Rows from block 2 of the encoder, named by matrix and row number. Rows with one number belong to one attention dimension. Each number is 50 + 10 x the weight over the matrix's rms, rounded and kept within 0 to 99. All counts start at 0.
# q: attention query, key and value (stacked) (encoder.blocks.2.attn.qkv.weight, 384x160, the q third), inputs 80-159
# k: attention query, key and value (stacked) (encoder.blocks.2.attn.qkv.weight, 384x160, the k third), inputs 80-159
q.65:53 49 52 52 40 61 40 57 50 57 48 45 40 37 49 53 49 49 47 43 65 41 47 35 52 48 49 60 46 41 50 40 26 37 67 56 33 50 54 59 68 49 50 51 65 41 53 59 42 52 46 51 31 51 38 47 41 50 52 57 41 54 44 62 37 51 59 39 48 57 41 45 73 53 38 57 53 48 51 43
k.65:26 51 49 53 67 50 64 53 51 42 43 53 34 63 54 53 42 58 42 71 51 61 46 42 59 50 44 40 43 61 62 46 55 46 71 51 53 44 60 59 43 66 47 45 56 38 37 54 59 68 55 51 56 54 46 42 56 41 52 57 40 49 34 42 59 53 37 57 47 44 58 46 38 51 46 53 33 30 47 43
q.66:63 50 55 57 51 48 65 59 52 46 48 31 66 58 43 65 38 63 45 56 30 33 57 36 56 41 52 52 46 54 56 49 46 39 45 49 51 53 61 36 53 42 56 57 64 60 33 45 57 43 32 33 43 50 51 48 49 52 51 40 59 37 48 34 66 45 46 58 63 53 58 46 53 49 45 48 50 70 49 41
k.66:44 35 47 65 59 59 57 54 56 52 40 38 65 50 58 41 53 56 42 48 72 47 50 61 38 52 42 60 68 54 32 42 35 57 66 55 53 55 49 43 52 44 41 43 41 42 53 43 55 50 64 67 49 64 63 46 38 45 66 34 50 62 52 51 46 49 48 30 69 45 31 45 56 64 48 56 57 51 47 42
q.67:49 57 57 48 43 49 55 44 41 32 42 45 52 50 42 53 46 43 53 42 62 69 58 45 57 49 37 58 42 37 44 58 54 59 52 58 58 46 25 48 37 66 46 54 52 51 61 36 51 61 39 58 44 49 45 56 45 53 58 40 56 47 41 41 53 69 53 54 43 59 41 47 50 33 39 49 40 41 52 38
k.67:41 47 42 53 66 36 45 55 68 39 64 45 35 63 51 46 55 47 49 63 61 55 46 55 41 54 51 53 49 43 46 60 43 54 45 46 33 45 64 45 63 51 50 77 41 58 35 64 57 50 51 62 60 46 48 42 45 42 48 77 58 57 45 40 77 46 49 44 41 79 60 37 29 55 46 45 55 49 62 51
q.68:36 36 34 51 65 52 56 50 43 45 51 42 53 52 43 38 58 33 63 65 69 45 61 26 42 56 36 61 35 43 47 39 42 48 58 50 35 65 52 47 43 51 35 43 36 42 53 46 37 58 54 50 47 56 64 36 44 50 62 45 44 52 45 45 44 50 40 45 45 59 54 58 45 41 41 54 43 48 72 55
k.68:70 64 59 52 38 54 59 51 39 41 54 56 47 58 51 47 48 50 47 52 60 56 47 65 54 45 49 43 61 44 49 49 45 46 40 59 63 57 42 39 50 56 62 42 53 67 52 64 57 51 51 44 49 59 52 74 57 43 37 54 45 56 49 46 48 30 53 64 57 45 56 40 32 51 60 49 55 64 43 49
q.69:63 54 56 56 56 20 51 62 61 35 58 49 50 47 50 63 44 47 41 60 42 59 64 56 62 42 51 57 62 49 44 47 46 65 73 50 41 54 54 42 42 59 45 54 66 51 45 50 46 43 51 36 43 49 43 46 40 54 46 47 48 35 38 52 59 54 44 47 51 36 59 45 60 41 32 45 62 50 45 39
k.69:39 31 43 53 53 52 33 49 56 50 36 45 64 64 58 40 36 39 56 38 61 43 45 58 53 53 47 45 59 41 52 50 52 46 54 46 41 43 50 51 53 61 46 50 46 39 49 48 58 59 55 61 51 54 50 49 50 35 46 59 39 62 50 59 46 62 53 44 51 58 33 38 45 45 41 60 41 64 41 50
q.70:46 57 64 56 54 50 54 60 53 50 60 61 50 42 56 55 55 53 45 55 67 70 57 50 50 57 52 41 51 45 34 52 68 41 62 55 57 56 30 56 42 48 41 39 56 59 47 51 58 47 50 48 54 53 72 41 56 49 43 62 36 32 60 44 42 39 54 53 45 37 54 57 54 39 52 53 61 56 45 61
k.70:53 48 47 25 41 50 50 17 39 73 35 51 54 52 54 37 41 44 44 34 37 43 55 63 54 68 50 51 40 58 51 51 55 51 35 46 46 50 56 59 54 35 57 62 50 46 51 50 45 55 61 55 46 32 51 48 33 60 57 37 68 57 52 51 57 50 48 51 54 58 39 44 59 59 49 53 49 53 52 55
q.71:35 64 54 47 37 56 53 35 63 65 40 66 44 53 52 48 38 50 36 64 63 41 60 53 41 51 50 39 26 52 55 40 50 47 54 36 53 55 47 49 52 49 72 47 49 64 57 58 54 58 63 52 59 51 55 30 45 40 51 52 51 61 44 55 46 39 49 51 60 69 44 46 51 48 56 58 63 57 51 52
k.71:43 33 50 61 57 55 67 39 48 43 50 56 29 58 57 53 58 48 51 39 44 49 48 32 51 61 48 63 46 61 34 46 57 51 44 39 54 45 59 49 43 54 48 53 36 48 41 45 58 45 45 49 61 49 53 54 53 63 43 53 60 54 51 53 59 47 49 39 43 59 41 56 61 61 51 48 41 46 45 58
q.72:22 52 64 45 33 34 49 36 69 62 40 44 59 42 58 56 46 55 54 36 39 47 66 51 49 37 38 38 44 37 54 39 49 53 62 53 48 52 31 52 53 68 71 56 45 31 56 48 24 68 62 59 58 45 33 37 48 56 51 58 49 59 48 47 51 60 53 49 56 20 45 52 55 54 47 39 51 53 58 52
k.72:55 43 48 53 65 53 35 46 46 44 47 45 42 59 49 47 41 45 52 61 54 48 51 48 61 42 61 52 38 40 57 52 47 53 61 50 58 40 62 54 57 48 41 42 47 48 39 58 56 37 45 49 43 44 75 50 50 39 36 48 51 42 30 50 46 56 45 53 53 59 39 62 57 48 39 37 51 49 36 57
q.73:66 40 60 54 45 46 46 56 53 37 54 55 59 56 57 66 55 50 59 46 57 62 54 46 59 43 46 68 39 42 49 63 42 72 47 48 49 57 47 61 33 51 42 43 50 34 58 51 46 44 48 64 54 50 53 56 36 57 36 36 52 57 45 57 37 54 36 46 47 61 60 45 64 62 41 57 35 29 49 47
k.73:46 46 35 41 56 45 62 50 53 53 47 42 43 51 28 43 54 50 64 57 55 54 40 61 47 65 48 37 52 52 53 58 61 30 43 59 57 56 69 53 40 58 52 66 33 52 46 45 42 56 40 40 43 49 52 51 66 42 59 50 31 43 47 62 54 35 42 49 40 50 42 56 45 34 53 37 59 55 50 60
q.74:57 58 47 68 56 40 37 50 49 42 28 50 62 58 48 57 58 48 58 44 49 56 44 49 53 59 40 71 40 71 41 61 52 51 59 49 25 57 62 52 44 46 53 44 39 54 39 45 58 50 47 58 27 48 51 55 45 43 49 50 46 73 45 53 55 50 48 47 42 52 48 21 60 54 44 55 37 38 54 57
k.74:43 32 62 54 54 47 47 59 46 48 48 42 48 52 53 45 58 35 53 45 58 41 45 45 44 53 45 39 57 63 52 51 32 50 46 58 57 43 51 73 53 56 58 58 48 49 72 48 51 58 61 49 42 60 49 58 36 44 39 47 43 49 49 57 39 54 53 50 36 54 35 55 42 39 58 37 49 48 43 55
q.75:52 50 47 49 50 49 50 53 52 41 31 40 41 40 41 37 53 60 49 31 60 57 59 44 44 44 39 57 41 43 58 44 49 37 57 48 58 49 60 46 51 52 31 49 48 45 59 60 46 45 60 51 43 58 49 43 38 55 45 59 36 50 44 37 53 50 59 58 51 56 46 48 51 47 47 44 30 43 56 29
k.75:31 58 54 64 54 46 58 43 53 39 51 71 61 39 39 47 48 64 53 59 45 46 41 63 55 38 44 36 59 54 59 45 38 50 48 54 56 60 58 59 59 60 51 49 46 58 48 44 49 66 45 68 48 63 51 35 49 54 49 46 49 61 48 49 65 45 39 45 43 48 47 58 46 53 54 60 55 62 61 43
q.76:37 50 56 55 59 51 55 42 51 53 45 63 58 52 35 53 57 55 51 50 60 48 52 44 30 51 58 41 44 44 59 49 31 50 49 45 48 46 55 49 55 47 61 38 40 57 48 44 53 55 36 60 45 68 49 48 51 43 51 52 40 47 55 46 51 45 45 43 35 57 53 41 51 52 42 46 52 51 53 60
k.76:28 48 41 52 48 60 42 66 34 42 54 50 49 49 53 42 47 53 58 73 57 59 61 50 53 38 65 49 67 55 30 55 37 47 46 47 66 57 47 50 59 43 69 59 59 38 50 48 44 43 51 52 52 65 47 52 27 45 45 51 52 44 47 54 55 49 57 56 46 46 48 38 60 42 49 58 60 64 37 53
q.77:56 68 55 54 47 47 51 39 61 57 58 43 45 51 59 39 41 40 54 53 31 47 45 48 43 49 53 63 53 42 40 27 52 47 39 49 40 60 47 55 42 46 63 42 64 53 55 40 44 37 70 56 58 39 60 39 59 50 44 47 44 36 62 46 55 44 37 66 49 49 54 51 48 40 47 44 52 61 46 46
k.77:56 21 47 40 44 46 46 54 44 54 52 44 53 47 64 40 59 42 34 41 45 54 56 56 56 51 46 48 31 38 30 64 43 76 36 64 52 35 45 43 36 43 39 68 38 55 36 59 56 54 54 46 51 59 43 55 41 43 49 49 53 58 56 32 67 54 64 32 40 46 45 50 64 60 40 56 54 53 62 51
q.78:56 50 61 63 43 27 52 52 46 56 61 68 50 54 45 49 59 44 53 44 51 43 45 55 52 36 49 54 57 46 24 43 37 64 43 41 43 47 45 58 61 43 43 49 56 28 64 61 41 60 51 41 31 54 46 41 57 67 49 60 49 56 46 55 63 72 53 44 38 35 39 41 33 56 56 47 37 45 38 60
k.78:60 46 46 46 66 51 31 53 56 64 26 47 50 28 51 56 34 52 43 43 43 39 45 46 49 45 56 50 61 38 69 60 62 53 37 50 43 44 68 46 44 51 56 47 47 57 59 37 46 53 49 65 55 42 58 59 55 43 45 55 44 38 42 48 17 43 60 46 55 59 56 56 52 39 32 57 48 53 32 55
q.79:62 40 57 59 60 54 45 54 53 52 71 52 24 62 45 55 40 48 34 36 31 62 39 58 72 27 51 32 47 48 56 60 57 40 76 67 52 62 60 46 64 57 59 57 53 42 42 55 51 42 51 29 53 62 47 47 46 58 58 43 36 39 47 49 55 52 46 48 60 53 39 65 47 49 46 70 59 45 55 49
k.79:55 45 39 58 51 39 63 52 51 55 29 49 56 52 57 47 52 61 60 65 57 52 56 37 51 52 47 60 54 33 42 38 66 39 60 45 53 58 49 57 32 38 45 41 67 47 54 42 44 45 42 57 46 40 54 53 59 51 41 51 46 54 46 52 46 72 50 57 72 44 29 46 51 45 41 45 43 30 54 49
q.80:41 61 43 54 53 44 59 34 51 57 55 56 63 41 49 70 42 29 60 59 62 47 42 49 41 55 46 44 50 43 55 49 59 37 57 50 39 36 36 45 54 43 59 64 51 49 62 62 42 55 59 50 50 47 52 59 52 60 48 64 35 61 51 55 48 51 59 64 60 43 42 55 61 51 46 40 51 64 62 41
k.80:48 63 62 49 46 40 35 58 53 47 47 69 65 48 43 45 56 54 67 41 43 57 50 58 59 58 49 58 49 46 48 56 53 52 42 47 53 39 41 38 49 42 43 56 51 52 62 47 70 55 71 54 54 22 62 50 53 55 39 58 59 58 46 40 48 58 58 53 26 51 47 43 32 62 53 58 54 60 52 45
q.81:30 50 54 32 56 46 54 53 38 54 57 45 52 38 65 42 57 48 55 64 60 46 53 48 40 53 61 57 52 50 55 51 29 35 42 44 51 55 45 57 49 44 46 42 56 48 60 36 52 51 36 51 57 49 56 50 39 45 35 56 45 44 63 52 42 47 40 65 54 57 53 49 58 40 51 51 56 50 49 38
k.81:65 50 60 43 39 43 49 49 49 36 56 53 39 64 44 64 53 40 39 64 47 59 50 49 53 38 51 45 42 61 43 51 58 54 50 54 47 63 57 37 51 50 54 52 55 36 52 49 51 50 72 49 44 49 61 55 47 41 51 60 41 47 53 45 57 58 65 46 54 47 53 53 45 58 35 53 59 57 50 52
q.82:54 58 55 51 48 55 59 60 41 54 48 63 56 70 49 57 46 41 43 43 62 40 61 64 25 51 64 54 52 50 47 62 39 70 48 30 40 64 53 54 60 34 66 50 55 44 60 67 45 39 45 67 57 64 40 32 40 41 36 49 52 57 46 51 32 52 45 52 46 61 46 64 40 58 50 49 46 59 58 50
k.82:61 40 50 64 58 44 38 59 54 57 49 42 26 44 42 55 44 57 47 41 45 62 41 62 45 52 50 49 59 47 37 54 47 32 46 54 70 39 45 44 47 52 56 54 47 57 47 48 54 67 47 54 50 34 58 51 50 79 57 51 47 30 64 45 55 53 60 46 60 41 55 64 43 44 32 57 38 48 51 51
q.83:51 38 39 38 44 55 41 50 60 41 34 36 48 37 60 55 56 61 46 41 55 35 36 52 37 47 48 36 40 60 44 56 54 65 49 40 62 47 47 46 53 64 49 46 51 54 48 43 55 41 51 64 46 46 56 64 40 58 46 64 52 42 38 48 48 43 57 49 67 42 63 56 40 50 38 49 43 25 64 55
k.83:56 52 48 48 36 36 51 41 41 38 44 51 33 57 51 55 39 37 41 27 46 45 32 57 56 39 51 55 74 47 60 51 45 44 42 58 55 44 45 55 51 57 49 51 53 53 46 44 42 49 71 33 46 37 42 24 76 46 55 64 39 33 33 57 38 58 50 33 55 52 39 73 49 43 46 59 46 48 36 37
q.84:31 45 67 46 46 56 53 62 41 52 46 52 41 30 72 39 51 49 39 36 55 49 63 55 40 50 47 51 54 45 54 61 41 49 52 28 61 52 47 51 42 45 56 57 48 48 56 48 46 45 47 51 52 56 50 46 49 42 45 59 39 54 39 50 43 50 53 60 54 67 47 48 47 53 29 61 45 55 63 37
k.84:51 44 60 43 51 53 54 31 55 59 51 43 36 69 40 55 43 41 50 57 43 41 28 41 49 45 70 56 35 49 53 38 61 69 59 46 52 71 52 56 60 42 55 39 49 49 68 53 42 55 49 55 63 61 52 48 51 55 60 52 47 42 59 46 45 64 61 42 60 49 54 44 40 45 56 53 37 59 49 58
q.85:50 39 47 56 56 48 54 63 49 36 56 64 68 64 46 67 52 45 46 51 54 32 58 57 66 61 60 60 56 64 47 52 37 41 52 64 51 58 49 44 51 41 43 50 58 59 47 60 59 53 48 41 64 58 50 43 42 53 48 45 47 54 38 61 56 40 42 58 34 55 51 40 42 52 49 40 71 51 42 47
k.85:47 46 43 52 43 51 43 52 66 60 55 41 47 42 58 47 52 54 59 57 61 69 56 57 45 53 43 43 60 48 47 46 62 51 53 54 44 41 61 54 40 39 63 43 59 49 52 50 43 49 46 43 63 59 45 68 57 55 46 52 42 51 54 52 55 42 65 43 40 64 48 42 61 43 48 47 36 35 42 48
q.86:45 53 40 51 36 59 53 35 57 34 47 67 45 50 61 35 47 53 45 45 51 44 66 37 48 57 42 59 48 55 40 43 63 49 57 39 59 45 51 39 46 39 41 65 46 43 65 50 51 43 57 49 50 53 41 32 59 53 59 50 64 47 46 59 43 46 47 67 34 59 44 49 51 71 40 63 50 49 61 46
k.86:74 63 41 57 59 49 54 42 61 68 46 36 31 48 50 46 51 43 35 30 46 52 43 52 65 51 44 46 29 45 61 50 58 60 44 49 56 54 60 54 49 42 63 36 44 60 47 37 63 59 46 44 58 60 59 68 59 73 53 55 51 43 40 67 39 42 64 53 66 60 65 63 25 46 49 32 30 48 42 55
q.87:44 54 49 54 52 42 58 64 35 68 49 59 46 52 48 40 51 59 53 57 60 62 59 33 62 54 39 46 34 32 48 47 46 54 43 46 51 42 48 52 60 62 43 53 41 65 32 46 55 55 39 43 33 56 48 59 62 29 43 52 50 54 46 35 51 51 64 30 54 64 52 51 59 35 40 37 68 59 37 73
k.87:63 69 54 45 53 64 43 49 56 45 64 43 63 64 42 53 49 50 47 60 53 62 56 48 40 50 55 59 47 75 61 37 48 54 55 49 51 69 42 43 33 55 70 58 45 63 47 59 53 36 67 52 61 50 35 45 32 54 62 47 63 58 42 31 41 52 46 55 41 43 64 35 53 77 62 46 52 50 46 47
q.88:52 51 51 43 57 56 66 65 46 29 57 40 64 61 59 52 50 48 43 46 61 61 62 47 56 53 60 59 43 49 44 47 52 62 51 66 56 55 43 64 52 64 48 53 43 59 51 65 60 70 44 53 58 52 53 51 51 48 49 45 45 42 53 48 44 59 48 32 48 46 39 53 55 44 46 50 45 51 59 51
k.88:55 48 58 43 50 56 55 44 48 48 60 52 40 45 48 40 53 42 41 52 48 50 33 54 52 51 56 46 52 53 48 43 34 41 43 48 46 55 59 50 36 41 37 45 48 42 55 40 53 41 57 46 48 53 60 45 63 55 53 44 58 39 66 46 59 40 64 61 60 55 34 36 29 48 54 31 54 32 44 53
q.89:64 60 56 37 42 52 34 49 36 57 37 33 57 48 59 50 59 69 35 64 46 49 58 53 49 61 49 46 57 58 39 54 57 42 45 45 46 38 36 33 56 45 44 37 43 51 68 47 66 44 37 53 54 43 50 55 47 37 55 55 57 72 49 57 43 49 57 45 38 57 39 49 58 57 53 58 49 40 69 50
k.89:55 54 37 40 59 27 54 49 65 47 59 45 43 63 42 48 50 40 47 33 52 58 41 47 54 51 46 56 40 65 43 54 36 63 46 68 54 52 60 39 62 66 77 73 64 42 46 48 40 51 64 58 52 43 34 48 53 53 56 54 58 34 53 62 56 51 46 48 49 38 50 66 35 43 61 39 47 48 34 39
q.90:42 44 38 56 46 55 43 57 38 41 38 34 45 39 49 52 59 55 49 64 46 56 57 62 41 43 48 50 45 51 49 56 49 58 46 46 46 53 39 53 53 59 48 40 57 44 58 58 56 53 48 60 43 41 44 42 36 54 49 42 48 65 40 54 39 45 35 58 40 68 42 64 47 42 59 47 50 46 46 55
k.90:44 34 44 34 43 44 66 33 43 62 55 53 41 69 37 51 49 53 57 26 46 52 45 38 36 43 40 23 42 50 52 53 47 39 45 48 46 34 60 50 52 62 49 42 51 58 51 51 53 59 31 34 45 50 45 51 54 42 44 45 53 57 65 42 50 61 58 50 51 40 54 47 37 53 53 42 47 55 41 60
q.91:57 43 56 48 60 49 57 45 65 41 58 58 43 33 48 43 52 37 47 49 53 55 40 60 59 52 52 47 48 31 29 45 57 44 56 50 50 66 67 44 47 46 50 47 57 48 44 51 49 61 61 42 53 52 52 48 52 34 46 54 38 37 49 44 39 48 49 41 65 57 42 40 37 53 58 53 47 52 49 59
k.91:46 50 58 53 50 45 66 50 40 52 43 57 35 40 41 59 50 52 63 61 42 31 38 48 62 48 46 35 60 58 50 45 50 68 42 42 66 62 51 58 48 43 42 49 62 57 48 60 61 50 41 73 42 52 70 46 46 64 49 45 33 60 63 66 49 41 55 59 37 50 76 42 48 52 44 52 45 57 49 49
q.92:49 45 41 61 56 48 48 45 54 44 43 62 55 36 50 38 46 44 35 62 52 47 41 53 47 46 44 56 49 65 57 58 45 44 69 37 36 49 62 59 47 53 27 48 46 49 40 59 35 50 61 67 47 55 38 54 42 48 53 47 34 61 54 49 47 43 37 51 46 43 43 57 44 41 49 39 35 43 57 65
k.92:58 54 32 53 49 33 48 43 40 54 40 54 37 74 60 44 49 49 79 41 44 46 43 44 67 44 33 33 49 51 70 53 51 49 47 29 61 43 47 45 60 67 56 37 49 44 49 51 45 52 37 50 43 61 52 60 54 41 45 47 41 41 42 55 36 47 61 47 53 49 54 33 46 33 31 37 48 64 45 50
q.93:39 56 56 45 60 59 57 47 43 46 48 64 44 62 37 51 29 30 53 32 51 41 56 51 43 58 51 40 56 44 51 67 46 44 55 55 51 56 70 46 44 44 40 62 48 50 55 70 54 49 36 42 45 52 57 45 62 63 64 32 43 39 45 57 44 73 60 43 38 37 58 48 49 47 42 62 41 60 51 54
k.93:58 49 52 62 37 53 36 61 40 63 28 57 44 45 37 45 50 51 57 60 70 58 53 54 63 57 56 55 53 44 54 35 53 45 45 49 55 56 34 56 59 51 43 40 51 57 63 38 40 61 37 50 57 43 51 62 49 51 51 62 41 49 39 75 64 54 36 62 38 53 44 64 37 42 45 45 44 35 44 39
q.94:43 51 75 43 40 58 58 47 56 50 56 57 63 46 57 52 37 45 37 37 41 40 57 61 61 45 48 37 63 38 44 55 43 53 49 47 46 52 59 56 48 45 56 44 45 54 42 59 37 41 64 57 33 62 45 39 64 49 55 62 40 48 51 41 47 44 66 51 41 38 39 52 52 45 41 31 51 47 57 49
k.94:38 63 32 41 55 60 52 35 58 45 39 57 60 52 62 29 53 53 44 54 47 68 42 36 36 56 45 51 44 43 61 42 68 49 66 50 67 43 59 58 56 44 58 61 51 36 44 63 36 41 53 45 56 58 56 40 38 34 80 35 48 32 33 36 79 55 54 39 45 55 35 40 45 51 58 44 51 50 75 49
q.95:60 48 55 51 55 56 51 50 44 50 43 44 49 42 58 46 54 54 42 43 52 62 52 44 59 57 40 54 44 41 38 69 44 45 42 49 60 47 49 40 38 46 69 30 61 55 46 41 55 46 45 35 54 43 61 41 50 45 50 52 47 60 58 37 38 48 47 45 61 49 37 43 62 44 62 53 62 53 33 63
k.95:51 44 48 34 52 44 50 62 42 62 55 44 43 49 49 68 38 52 50 69 58 53 48 51 60 62 57 48 63 51 43 46 49 54 57 38 45 53 60 57 53 36 56 69 47 59 41 56 62 53 64 63 48 48 55 55 51 47 57 61 52 54 43 50 59 72 52 50 47 44 53 62 38 61 51 35 56 47 52 55
q.96:57 58 47 67 62 60 44 48 40 30 59 51 57 38 37 62 51 41 47 45 49 59 39 46 57 60 42 47 59 54 55 59 48 50 52 60 47 42 31 39 53 42 44 47 51 45 57 32 47 64 41 47 48 46 50 61 51 48 53 52 44 59 35 43 33 53 51 58 28 52 57 38 28 57 38 52 49 35 59 45
k.96:34 48 42 62 46 28 43 57 44 61 45 47 40 70 44 44 56 53 49 59 57 49 48 61 49 46 40 41 53 43 56 61 41 49 34 37 52 53 60 49 62 67 57 61 61 43 49 71 62 69 47 52 49 37 54 60 36 63 49 66 46 54 60 65 46 49 48 40 47 60 44 43 61 30 46 49 50 55 38 57
q.97:52 32 44 61 47 45 41 63 47 44 38 27 53 47 53 48 54 68 67 50 43 38 47 61 42 47 51 50 59 64 38 31 41 37 46 57 67 35 54 45 52 61 47 44 34 47 56 44 62 52 60 53 73 51 45 54 48 51 53 52 56 60 60 39 51 50 24 59 46 41 40 46 31 53 58 49 49 42 45 59
k.97:44 47 69 33 38 45 58 52 57 28 71 59 51 53 50 80 43 40 55 60 32 41 44 54 48 44 57 47 65 45 46 64 52 54 47 60 33 35 59 48 59 51 61 49 62 38 34 32 38 39 53 43 31 46 36 59 54 32 39 44 42 44 55 49 50 48 73 35 59 57 50 55 47 29 65 45 47 51 39 50
q.98:53 57 57 40 53 56 50 47 38 59 52 51 51 56 55 55 51 48 50 48 56 62 57 47 41 68 61 60 36 57 43 42 49 53 46 29 46 57 33 44 47 49 47 42 59 53 47 47 51 59 58 45 67 66 37 41 54 55 60 46 54 49 60 44 51 47 40 64 63 42 51 36 54 52 45 44 45 60 62 38
k.98:43 49 42 49 55 43 47 53 64 53 54 57 44 37 59 56 58 54 46 53 49 57 56 55 45 44 54 47 53 54 38 51 30 66 44 59 41 62 51 66 51 49 53 58 51 47 61 56 49 48 40 64 43 45 52 44 46 53 51 50 45 50 54 47 61 52 64 36 40 50 66 57 51 58 58 37 34 56 53 56
q.99:49 53 52 62 53 61 56 46 60 50 40 53 30 52 52 43 75 68 48 41 50 52 56 48 57 44 51 52 57 67 62 53 39 43 44 47 43 44 57 53 45 39 49 56 51 53 48 55 48 43 55 57 58 56 51 43 44 64 38 61 50 55 64 43 48 50 35 34 60 49 59 50 51 58 54 49 41 47 63 39
k.99:64 61 56 43 50 48 45 47 45 57 59 51 62 44 49 55 48 48 47 64 56 49 47 43 60 55 38 53 64 41 48 42 31 61 51 41 67 59 51 60 51 44 52 43 46 53 44 34 44 48 34 42 47 58 52 52 49 57 48 29 49 45 40 70 46 60 58 61 60 48 45 50 70 42 55 42 43 47 36 57
q.100:44 46 41 57 63 69 48 59 40 46 49 40 64 51 49 39 61 35 44 51 47 43 52 45 30 39 40 35 56 62 68 43 33 49 44 51 42 57 53 28 44 48 35 48 56 67 61 70 53 42 41 42 49 47 60 49 43 54 49 43 47 48 41 59 56 58 39 34 54 46 37 64 40 33 51 62 43 57 48 48
k.100:55 48 49 49 48 50 30 37 36 54 74 57 55 50 49 45 51 55 69 49 42 59 45 57 66 48 45 46 44 38 46 49 44 45 61 54 53 52 54 57 59 49 60 43 55 28 43 55 37 50 55 64 50 59 35 49 55 61 28 60 51 59 49 42 42 42 54 65 37 38 61 43 39 45 33 33 49 41 46 42
q.101:47 43 63 48 57 31 29 34 63 50 48 47 41 55 43 44 59 54 47 38 44 53 39 47 47 59 52 48 36 58 50 49 42 45 47 46 58 50 43 53 41 51 48 58 51 56 57 38 41 44 62 56 48 43 48 46 54 55 34 60 50 45 45 51 60 36 53 61 55 52 48 34 50 56 50 48 29 53 66 39
k.101:42 41 26 50 40 50 38 46 52 42 48 49 45 45 72 45 55 60 50 58 57 44 59 37 62 42 47 56 57 39 51 59 56 54 32 61 53 54 53 56 43 43 51 49 51 51 49 45 56 58 25 49 59 65 51 60 58 49 68 52 50 65 54 68 57 56 52 40 41 50 51 51 70 44 40 33 53 44 36 61
q.102:41 54 43 59 53 69 62 47 49 47 42 50 45 44 43 61 38 41 69 46 38 56 46 53 42 51 49 52 49 68 54 46 42 73 48 37 43 42 60 42 51 59 50 39 45 33 44 48 56 52 51 57 57 58 54 59 66 50 58 42 46 54 55 50 57 62 33 58 44 42 56 50 35 42 44 47 39 56 38 59
k.102:44 41 49 51 45 46 51 45 41 48 56 52 48 57 48 47 64 50 50 46 58 59 50 54 43 36 54 36 54 35 44 50 42 59 27 62 53 58 49 59 52 55 47 56 51 43 58 65 43 50 34 33 36 36 36 50 42 39 26 46 41 49 46 45 48 49 63 43 49 61 61 64 37 52 39 52 68 62 53 42
q.103:80 58 50 44 52 55 73 48 66 57 49 51 44 52 32 54 32 40 46 32 42 67 57 58 45 62 48 36 50 61 50 43 53 39 50 42 62 43 57 46 48 40 44 50 46 48 51 44 59 54 57 41 55 37 49 58 48 66 57 43 56 38 56 55 53 65 62 59 61 36 45 52 46 55 65 43 46 52 56 52
k.103:61 48 61 48 55 49 36 56 38 52 38 49 57 41 52 59 54 47 32 37 47 55 32 51 60 53 44 62 60 44 30 51 34 66 36 53 42 55 39 67 51 65 51 44 51 66 59 38 56 59 50 53 46 43 64 53 58 51 62 45 56 71 51 48 43 50 45 22 58 53 58 53 61 55 49 52 67 33 54 30
q.104:70 56 49 49 51 53 54 58 76 55 51 53 46 39 41 45 47 48 53 29 41 58 43 54 52 53 45 41 50 39 45 45 46 40 55 53 55 54 53 45 62 57 44 49 41 56 48 35 54 53 42 58 48 45 46 60 45 49 37 46 48 52 45 35 47 52 61 53 46 43 71 47 40 57 34 46 70 43 53 57
k.104:56 49 59 43 35 43 43 40 32 61 56 39 49 52 40 43 41 44 51 67 42 51 43 61 67 57 59 41 45 73 55 56 35 63 38 60 63 40 34 70 51 63 38 46 59 52 41 41 52 45 47 49 50 48 48 44 45 54 55 40 47 57 46 73 36 57 50 50 40 52 52 49 50 51 41 56 59 58 37 39
q.105:57 55 53 54 41 41 59 45 54 58 40 46 55 50 57 53 25 47 52 61 30 51 52 36 50 52 61 49 45 52 31 38 42 51 39 25 54 48 41 49 55 61 45 48 45 54 47 35 53 47 45 31 55 53 62 53 41 64 43 57 55 49 67 48 58 46 42 60 68 66 62 46 48 53 47 51 52 48 45 41
k.105:69 49 42 44 45 59 52 43 68 40 56 56 58 60 53 59 69 50 43 35 63 47 46 56 35 56 50 50 47 57 44 49 48 66 33 63 44 44 42 56 41 53 51 62 41 59 47 39 51 42 69 52 59 47 42 50 59 32 55 38 55 46 62 25 69 58 48 35 48 59 34 46 51 68 57 55 59 66 36 44
q.106:42 43 50 57 57 49 48 56 45 50 53 50 55 47 46 35 55 50 57 53 52 50 63 48 51 43 37 25 55 48 35 51 44 55 54 67 53 52 42 49 53 57 21 43 61 47 56 44 54 47 47 52 50 69 56 43 55 43 31 54 51 53 56 46 54 31 65 62 36 52 57 54 36 46 41 60 50 51 39 61
k.106:42 68 41 40 26 40 45 20 36 65 43 61 47 56 49 41 40 58 50 58 32 52 66 61 37 58 48 49 47 56 59 50 53 46 47 38 42 55 41 42 54 69 47 47 47 39 31 45 38 59 45 41 61 39 42 49 60 51 51 35 60 44 45 65 50 50 42 52 39 47 41 31 52 65 50 63 59 61 53 53
q.107:34 51 57 52 57 39 41 39 48 32 55 67 64 44 49 45 56 41 43 39 53 51 51 53 49 49 46 58 49 41 62 60 44 43 50 47 53 59 27 58 50 44 49 36 52 65 53 57 53 49 49 76 54 49 47 47 39 36 51 60 35 61 39 50 43 45 49 49 54 53 56 41 55 36 35 72 34 49 69 39
k.107:56 44 62 51 46 33 41 48 53 45 63 51 48 70 56 34 60 61 53 57 54 51 57 49 58 37 74 54 60 47 65 45 43 62 54 38 58 41 64 40 47 49 56 42 42 42 49 74 38 57 47 35 43 58 59 53 63 65 45 71 46 49 56 54 59 54 58 44 30 44 40 49 58 45 61 57 29 65 47 61